{"encoder_arch": "resnext", "model": "contrastive audio-text model", "dataset": "songs of 200 made-up bird species, synthesised, often over outdoor noise", "train_examples": 39062, "gain_aug_db": 10, "time_shift_ms": 100, "n_mels": 64, "hop_length": 320, "input": "log_mel", "spec_augment": false, "win_length": 400, "tokenizer": "word", "vocab_size": 50, "loss": "softmax", "embed_dim": 128, "encoder_norm": "groupnorm", "encoder_activation": "relu", "encoder_weight_standardization": true, "encoder_depths": [4, 4, 4], "encoder_kernel_size": 3, "encoder_stem": "deep", "encoder_avg_pool_shortcut": true, "encoder_widths": [256, 448, 784], "text_encoder_causal": true, "text_encoder_width": 128, "text_encoder_layers": 12, "text_encoder_norm": "rmsnorm", "text_encoder_norm_position": "pre", "text_encoder_activation": "star_relu", "text_encoder_mlp_ratio": 2, "text_encoder_head_dim": 64, "text_encoder_fused_qkv": false, "text_encoder_bias": "all", "text_encoder_qk_norm": false, "text_encoder_parallel_block": false, "text_encoder_inner_norm": false, "text_encoder_positions": "rope", "init": "small_normal", "residual_init": "none", "optimizer": "adamw", "lr": 0.0022, "beta1": 0.9, "beta2": 0.99, "eps": 1e-10, "grad_clip": 1.0, "ema_decay": 0.995, "steps": 4200, "batch_size": 64, "epochs": 6.9, "lr_schedule": "step", "warmup_steps": 80, "weight_decay": 0.1}
Rows from block 7 of the audio encoder of a small contrastive audio-text model, named by matrix and row number. Rows with one number belong to one channel. Each number is 128 + 24 x the weight over its row's rms, rounded and kept within 0 to 255. All counts start at 0.
After each channel's rows are labels from the 100 clips, of 14976, where the channel reaches its highest value: "strongest on" is what is common among them. Only what is clearly more common there than usual is listed. The data: songs of 200 made-up bird species, synthesised, often over outdoor noise. In brackets: how many of the 100.
# convs1: grouped (4 groups) 3x3 conv (encoder.blocks.7.convs.1.weight, 224x56x3x3, standardized in use, each kernel summed), inputs within the group 0-55
# convs2: expand pointwise conv (encoder.blocks.7.convs.2.weight, 448x224x1x1, standardized in use, transposed), outputs 0-74

convs1.222 [150 153 152 144 128 106  91 158 107  83 117 121  99 117 104 115 117  86 124 111 155 147 129 122 139  93 125 100 111  68 154 115  94  86 116 112 109  96 111 109 146 110 158 157 125 144 155  95 118 152 111 112 107 149  96 119]
convs2.222 [164 115 177  97 117 103 118 118 124 199 145 115 131 150 152  93 139 127 114 173 134 187 135 123 127 140 156 151 136 154 132 114 125 115 117 108 129 128 176 143 119 123 152  80  99 108 151 132 185 125  96 134 115 157 108 109 124 107 181  79 138 135 128 140 134 160 133 161 142 138 135  89  98 156  86]
strongest on: clipping (56); text has "clipped" (56); pink noise (38); white noise (26)

convs1.99 [112 133 127  92 109  91 120 140 123 122 107 130 146 144  96 113  95 137  94 135 124 118 115  50 133 121 127 140 131 121  94  56 123 119  87  91 129 135 164 111 147  96 150 105 129 120 144 155 128 127 136 135  77 124 146 131]
convs2.99 [ 85 142 121 128 156 108 132 139 101  93 153 145 124 128 131 118 111 106 140  94 120 114 112 143 142 133 122 138 145 125 139  88 136 167 139 159 138 126 137 123 102 183 125 108  75 107 132 123 142  75  86 133 154 137 160 139 164 117 164 143 151 113 146 127 109 135 145 142 105 132 132 100  96 152 165]
strongest on: clipping (59); text has "clipped" (59); white noise (28)

convs1.116 [174 135 129 115 155 132 149  74 141 137 125  74 132 137 135 152 140 125 135 100  82 141 144 138  85 124 138 150 128 127 138 135 158 140 136 167 139 146 144 137  74 129 182 132 117  88 133 139 141  76 134 132 131  89 130 125]
convs2.116 [106 138 126 134 155 135  86 105 181 134 104 123 126 132 159 163  96 143 171 148 131 149 164 112  60 149 129 108 140 125 142 151 129 119 148 138  78 129 139 100 121 125 123 152 124 153 129 114 119 136 150 120 132  68 137 131 144 141 102 140 107 115 128 154 139 119 110 131 162  81  85 157 157 147 133]
strongest on: reverberation (96); text has "room" (96); text has "reverberant" (96); first syllable: upsweep (33)

convs1.201 [163 157 158 136 132 102  92 160 108  93 115 112  84 128 102 115 126  93 100 101 155 153 122 129 133 111 119  94 119  80 154 129  95  94 118 111 114  99 110 103 140 127 163 152 117 136 157  98  94 153 106 119 104 146 110 106]
convs2.201 [152 125 138 104 119 138 139 120 121 138 137 133 128 159 147 105 147 113 109 183 150 181 137 115 133 127 121 147 110 160 112 128 129 121 133 106 124 124 163 143 127 123 146  65 119 104 103 144 161 117  96 159 113 163 162 107 124 138 139  96 191 141 116 138 141 147 124 169 132 133 139  85  96 101  89]
strongest on: clipping (53); text has "clipped" (53); rain (45); pink noise (28)

convs1.6 [139 141 123 131 117 137 138 119 104 112 130 160 118 139 131 155 157 129 141 136 115 106  65 155 118  80 165 145  99 124 145 153 112 127 147  97  97 107  99 145 167  98 143  97 100 153 100 101  96 123 101 144 155 152  85 103]
convs2.6 [160  66 156 152  82 151 132 116 156 153 166 127 129 139 127 127 133 122 101 139 118 137 132 164 140 122 138 131  97 116 117 190 127 108 104 134 109 143 133 141 170 117 137 118 186 152 124 113 127 129 137 126  99  93  84 155 103 158  82 206 104 133 121 120 142 149 148 151 118 128 117 150 143  17 110]
strongest on: clipping (53); text has "clipped" (53); white noise (44); rain (34)

convs1.92 [121 137 125 108 125 109 145 130 108 116 123 114 112 124 114 127 108 110  98 129 207 104  93 109 155 110 104 129 101 118 104  99 112 120  96 129 217 125 154 123 118 123 114  81  97 112 114 107 123 110 126 101 117 117 117 120]
convs2.92 [143 108 100 153 112 115 133 163 126 119 135 129 141  71 120 112 150 140 109 120  74  98 104 147 126  81 166 134  99 121 155  91 110 138 106 125 150 176 120 152  90 122 107 150 139 144  73 139  98 151 152  88 140 142 100  99 120 127 138 119 122 159 159  76 149 123 134 109  83 133 137 151 152 169 133]
strongest on: reverberation (81); text has "reverberant" (81); text has "room" (81); upsweep (51)

convs1.117 [104 121 120 106 108 106 110  96 126 105 113  74 117 113 118 113 123 109 110 117  53 109 147  98 113  95 126 109 101 123 112 124 156 101  84 160 105 117 118 108 115 103 159 130 112 107 100 124 109 148 111 128 105 109  73 135]
convs2.117 [124 127  91 115 124 119 153 174 123 116 148  95 120  79 111 129 148 137 122  96 107 101 112 123 165  71 110  99 109 135 153 157  97 136 111 121 162 129 102 142 122 129  87 136 138 132 124 159 115 145 136  83 153 144 144 108 115 119 142 105  93 146  98  83 140 123 175 117 115 151 154 137 134 152 134]
strongest on: reverberation (97); text has "room" (97); text has "reverberant" (97); upsweep (60)

convs1.175 [160 154 158 116 117 128  89 154 103 114 122  93  73 118 122 111 120 111 112  88 154 144 117 116 131 118  97  96  97  99 156 118 118 106 103 100 106  93 113  98 131 123 161 158 106 130 152 104  93 154 100 124 106 149 104 103]
convs2.175 [158 126 142 106 111 111 148 106 126 168 125 165 119 134 148 109 136 141 112 142 151 157 139 108 129 142 110 128 110 175 146 158 124 122 122 112 123 108 178 146 104 123 153  65 133 114 106 129 163 123 100 159 116 172 155 105 131 129 142  89 171 133 113 142 131 141 110 179 141 127 132  87  98 116 103]
strongest on: reverberation (76); text has "room" (76); text has "reverberant" (76); first syllable: steady whistle (41)

convs1.78 [125 117 136 112 122 109 110 121  80 102 106 150 105 144  96 114  98 136 121  85 111 116 112  46 125 122 125 121  93 145 113  59 117 148  88 101 119 136 118 107 148 116 129  79 144 135 142 124 125 110 112 119 131 144 136 141]
convs2.78 [151 161 131  92 136  81 137 143 100 118 146 147 117 131 124 119 124 109 134 100 131 107 109 140 146 127 138 128 141 138 143  80 133 153 148 153 142 126 136 111 113 177 144 107 106 105 176 123 136  73  82 118 171 127 175 130 155 138 166 129 144 116 158 118 103 137 128 138 102 134 130 102  97 158 160]
strongest on: clipping (66); text has "clipped" (66); white noise (35); pink noise (31)

convs1.181 [155 164 157 138 128 114  83 158 114 100 123 108  93 114 106 118 130  94 124  91 150 154 122 126 145 103 122 109 118  70 158 124  97  97 106 115 103  87 110 107 147 120 156 157 119 147 160  97 106 154 118 121 113 153 103 110]
convs2.181 [149 131 166 103 125 132 138 119 124 152 143 147 126 147 155  98 139 104 119 171 155 187 139 110 127 133 117 153 116 168 120 109 132 148 123 113 128  95 162 134 133 122 158  71 113 121 102 132 186 128 124 165 128 146 165 102 129 157 157  57 191 149  90 143 124 149 146 168 141 133 114  93 103 155  89]
strongest on: clipping (55); text has "clipped" (55); pink noise (43); white noise (26)

convs1.7 [117 118  92 113  95  97 116 123 137 112 120 112 134 104 136 101 118 114 157 114 164 104 171 123 110 183 121 117  98  90  98 104  93  87  97 128  97 114 135 138 105  89 103  82 108 127 122 133 123 101 133 105 118 115  97  99]
convs2.7 [107 176 109 111 174 112 106 124 115  87 127 133 108 122 132 127 108 118 145 105 122 107 121 113  97 124 130 106 158 105 119 134 132 139 156 170 134 136 140 104  87 197 131 105 109 122 127 123 130  78  87 121 171 136 149 143 188 117 143 144 136 109 118 131 108 146 115 144 117 123 111 111  94 132 181]
strongest on: clipping (46); text has "clipped" (46); pink noise (41); white noise (40)

convs1.20 [112 121 104 113  99  94 132 127 105 112 124 108  99 114 127 121 123 123 127 137 122  82 135 130  92 153 124 115  95  74 107 100  97  76 110 145  92 116 140 136 113  84 112  95 118 121 132 137 149  99  89 111 107 112  77  97]
convs2.20 [ 96 144 103 111 177 103 127 134 112  93 158 128 105 122 129 132 109  97 148 105 125 110 112 134 112 124 146 116 149 119 137 125 144 158 143 161 144 127 129 104  95 196 124 104 105 118 147 123 120  86  87 111 130 129 162 125 177 118 146 130 123 110 124 123 100 139 124 120 117 128 121 102  92 148 190]
strongest on: clipping (52); text has "clipped" (52); white noise (47); rain (35)

convs1.195 [156 156 154 128 122 110 104 159 101  97 106 107  95 126 104 116 112  95 129 103 155 150 112 108 142 102 110  99 102  82 156 100 101 111 121 103 103  96 103 110 144 109 159 153 112 145 154 110 104 151 113 115  94 149  89 104]
convs2.195 [137 113 182  79 103 112 150 123 125 180 140 141 136 147 150  97 136 120 117 157 169 205 137 115 132 121 132 159 105 154 131  91 126 101 116 107 112 118 166 136 115 121 153  80  98 102 153 126 173 118  99 139 135 182 142 124 122 142 126 144 186 138 134 132 123 139 131 178 135 135 136  89 100 133  93]
strongest on: clipping (60); text has "clipped" (60); rain (39); text has "noise" (39)

convs1.119 [107 145 142 105 161 118 129  78  99 135 144  98 116 117  93 157 158 114 131  83 125 152  97 138 109 148 147 135 103 123 143 140 159 132 125 150 123 120 105  97  96 126 134 157 118  77 122 165 154  90 152 111 125  77 113  98]
convs2.119 [ 49 160 121 115 118 146  97 137 105 132 100 146 132 138 124 158 106  60 155 121 144 124 115 167 136 147 179 153 146 115 127 118 134 178 142 160 125 104 136  79 122 172 139 100 107 118 172 120 120  86  96 133 131 101 127 170 174  86 127 123 148  70 126 137 109 114 113 127 122 123 128 121 113  97 160]
strongest on: clipping (62); text has "clipped" (62); white noise (32); pink noise (29)

convs1.17 [140 140 124 138 118 131 141 137  79 119 137 151 138 137 133 145 140 132 128 142 129 109  70 144 103  69 150 137  92 132 138 150 114 137 153 101  98 100  91 146 146  84 140  98  86 137 104 123  97 125  77 132 148 135  97  94]
convs2.17 [131 153 102 125 128 143 144 123 138 112 191 125 108 126 127 109 131 151 139 102 137  93 135 150 160 114 102 105 117 118 147 181 103 119 112 143 140  91  87 150 177 129 109 145 158 150 182 142 117 146 134 116 140 132 128 101 138  91 118 127  89 153 103 115 144 130 130  85 114 134 126 153 143  70 139]
strongest on: reverberation (71); text has "room" (71); text has "reverberant" (71); fast repeats (48)

convs1.182 [162 147 155 113 105 110  86 165 113 112 117  94  83 118 117 124 119 110 108  91 158 158 120 115 142 115 105 116 107  90 158 112 101  96  97 103 113  98 107 103 139 123 158 163 117 128 151  95  99 155 112 118 107 160 110 113]
convs2.182 [156 129 133 104 144 134 144 105 123 189 122 138 128 147 152 102 150  98 115 129 158 155 141 115 122 147 147 149 133 158 101 126 128 125 137 112 110 131 146 140 107 124 140  68 120 114 126 143 166 120 108 170 134 140 157 141 133 141 153  86 175 136 120 136 137 160 131 142 148 133 124  89 104 132 115]
strongest on: clipping (54); text has "clipped" (54); pink noise (41)

convs1.210 [158 154 154 127 118  99  88 155 112 103 102 105  88 119 106 119 111 102 105  98 152 149 108 112 137 106 113 111 101  86 157 109  97  87  98 109 110  98 108 109 134 109 157 158 117 134 152  88 107 153 111 108 111 149 108 111]
convs2.210 [136 146 174 134 112 119 148 133 123 165 158 168 130 157 141  93 136 122 102 158 150 186 138 106 124 154 123 140 135 140 130 119 138 116 119  98 119 130 173 113 126 119 167  70  85  84 110 123 172 117  92 143 112 178 131 127 104 155 145  81 156 138 123 138 128 127 122 186 133 142 145  79  98 103  84]
strongest on: reverberation (72); text has "reverberant" (72); text has "room" (72); rain (52)

convs1.214 [149 160 157 144 136 108  90 152 113  92 119 115  98 123 101 122 118  86 126  96 152 151 135 134 137 109 119 104 118  69 157 129  89  84 107 113 117  83 122 119 152 107 161 159 132 147 157  94 123 157 121 117 118 147 101 116]
convs2.214 [140 112 165 117 120 121 133 133 116 192 119 158 138 161 148  94 137 137 117 174 157 160 134 122 142 138 123 144 106 147 135 117 132 136 114 105 123 151 135 143 122 123 148  73  89  96 135 142 161 113 101 161 147 148 157 123 122 165 130 102 192 147 111 149 135 150 121 176 133 138 139  89  96 149  89]
strongest on: clipping (54); text has "clipped" (54); rain (43); pink noise (29)

convs1.65 [108 132 122 122 110 108 147 108 108 108 123 123 106 107 108 110 115 122 106 119 217 103 107  91 129 121 117 126 119 117 117  90  99 103 105 149 195  99 141 116 101 114 116  90  96 114 111 116 124 110 113 106 107 112 111 107]
convs2.65 [152 119  97 145 122 112 134 165 128 124 108  94 155  62 104 117 147 114 107  87  66 111 113 116 125  69  85 110 116 135 172 122 113 144  94 128 152 174  81 154  96 118 107 151 132 138 107 147 108 150 156  74 177 127 132 129 110 109 127 134  93 163 169  75 157 145 119 136 104 141 140 148 150 106 124]
strongest on: reverberation (78); text has "room" (78); text has "reverberant" (78); upsweep (47)

convs1.190 [152 156 158 133 128 117  79 154 104  98 115 109  91 110 102 127 128  89 112  99 151 155 126 121 139 109 110 100 115  68 153 129  92  95 101 115 112  90 114 104 139 114 156 157 112 134 148 106 108 151 111 119 119 151  91 114]
convs2.190 [149 105 149 118 131 126 159 132 131 151 121 114 118 141 148 114 140 127 110 177 139 159 134 106 138 131 112 161 132 157 129 137 113 133 117 108 131 111 168 140 142 119 151  83 133 123 103 137 164 129 116 145 142 159 132 106 129 152 178  98 175 129 126 138 121 152 106 146 133 144 131 100 102 109  94]
strongest on: clipping (56); text has "clipped" (56); pink noise (36); rain (34)

convs1.79 [112 116  94 130 115 100 165 101 109 111 107 145 103 127  92  91 111 144 116 106 164  98 102  83 135  96  95 124 139  95 116  66 100 121  98 141 139 119 131 102 107 127 126  94 116  95  91 104 103 115 116 109 110 133 127 117]
convs2.79 [161 120 119 156 113 100 132 172 128 130 117 107 172  69 106 114 158 135 107 107  77 112 119 114 129  79  77 128 129 157 148 121  83 134  91 111 149 176  88 159  88 112 107 149 148 136 138 149 103 138 142  87 129 128 111 132 105  84 124 120 105 163 139  83 162 154 146 128  99 146 151 145 142 141 121]
strongest on: reverberation (78); text has "room" (78); text has "reverberant" (78); upsweep (45)

convs1.96 [111 117 115 165 103 128 173 100 133 123  98 104 124 121 130 116 138 136 129 116 194 100 126 135 120 123 114  82 149  99 119 121 105 116 159 179 185 118  85 124 110 110 113 169 102 114 126 116 106 125  95 104 118 107 122 130]
convs2.96 [110 116 151 102  84 142 134 125 112 140 144 156 143 118  69 132 144 117 106 138  99 148  83 149 138 129  64 167 123 139 145  93 139 108 125 114 149 121 132 134 154 118 139 129 106 105 174 139 124 128 127 127 125 124 103 162  92  93  82 182 110 129 209 112 125 100 141 124 154 139 130 122 134 110 126]
strongest on: clipping (69); text has "clipped" (69); white noise (40); rain (37)

convs1.188 [154 148 152 111 118 101  84 152 115  96 106  98  94 106 101 119 109  97 102 101 146 141 111 110 135 106 112 112 113  84 153 110  97  82  92 107 110 106 113 107 129 106 157 154 108 132 148  81 111 155 110 110 115 141 108 114]
convs2.188 [126 147 143 112 113 138 123  99 102 130 123 167 127 154 134 101 138 123 109 146 155 137 128 118  96 132 151 168 147 111 113  97 154 130 142 110 117 129 160 130 133 125 157  92 107  84  79 127 168 107 106 148 138 125 163 137 118 131 133  84 166 122 128 149 121 115 107 143 132 137 125  88 106  90  95]
strongest on: reverberation (67); clipping (43); text has "clipped" (43); mains hum (28)

convs1.54 [121 138 108 128 111 124 147  92  83  98 123 126 130 119 119 156 126 118 106 127 131 116  97 138 115  90 131 120  85 114 123 123 105 129 141  95 109 112  79 130 128  92 127  95  90 121  81 107  95 125  55 122 135 126 102  87]
convs2.54 [133  90  91 104 128 131 171 144 134 106 145 105 124 117 126 120 143 177 126  99 111  98 135 134 141  87 128  84 113 142 174 147 102 111 106 128 145 120  79 154 126 125  80 150 163 142 148 154 100 151 141 103 144 121 131 105 125 122 151 127  95 154 108  93 141 138 144 107 123 147 135 144 141 119 138]
strongest on: reverberation (68); text has "room" (68); text has "reverberant" (68); click (40)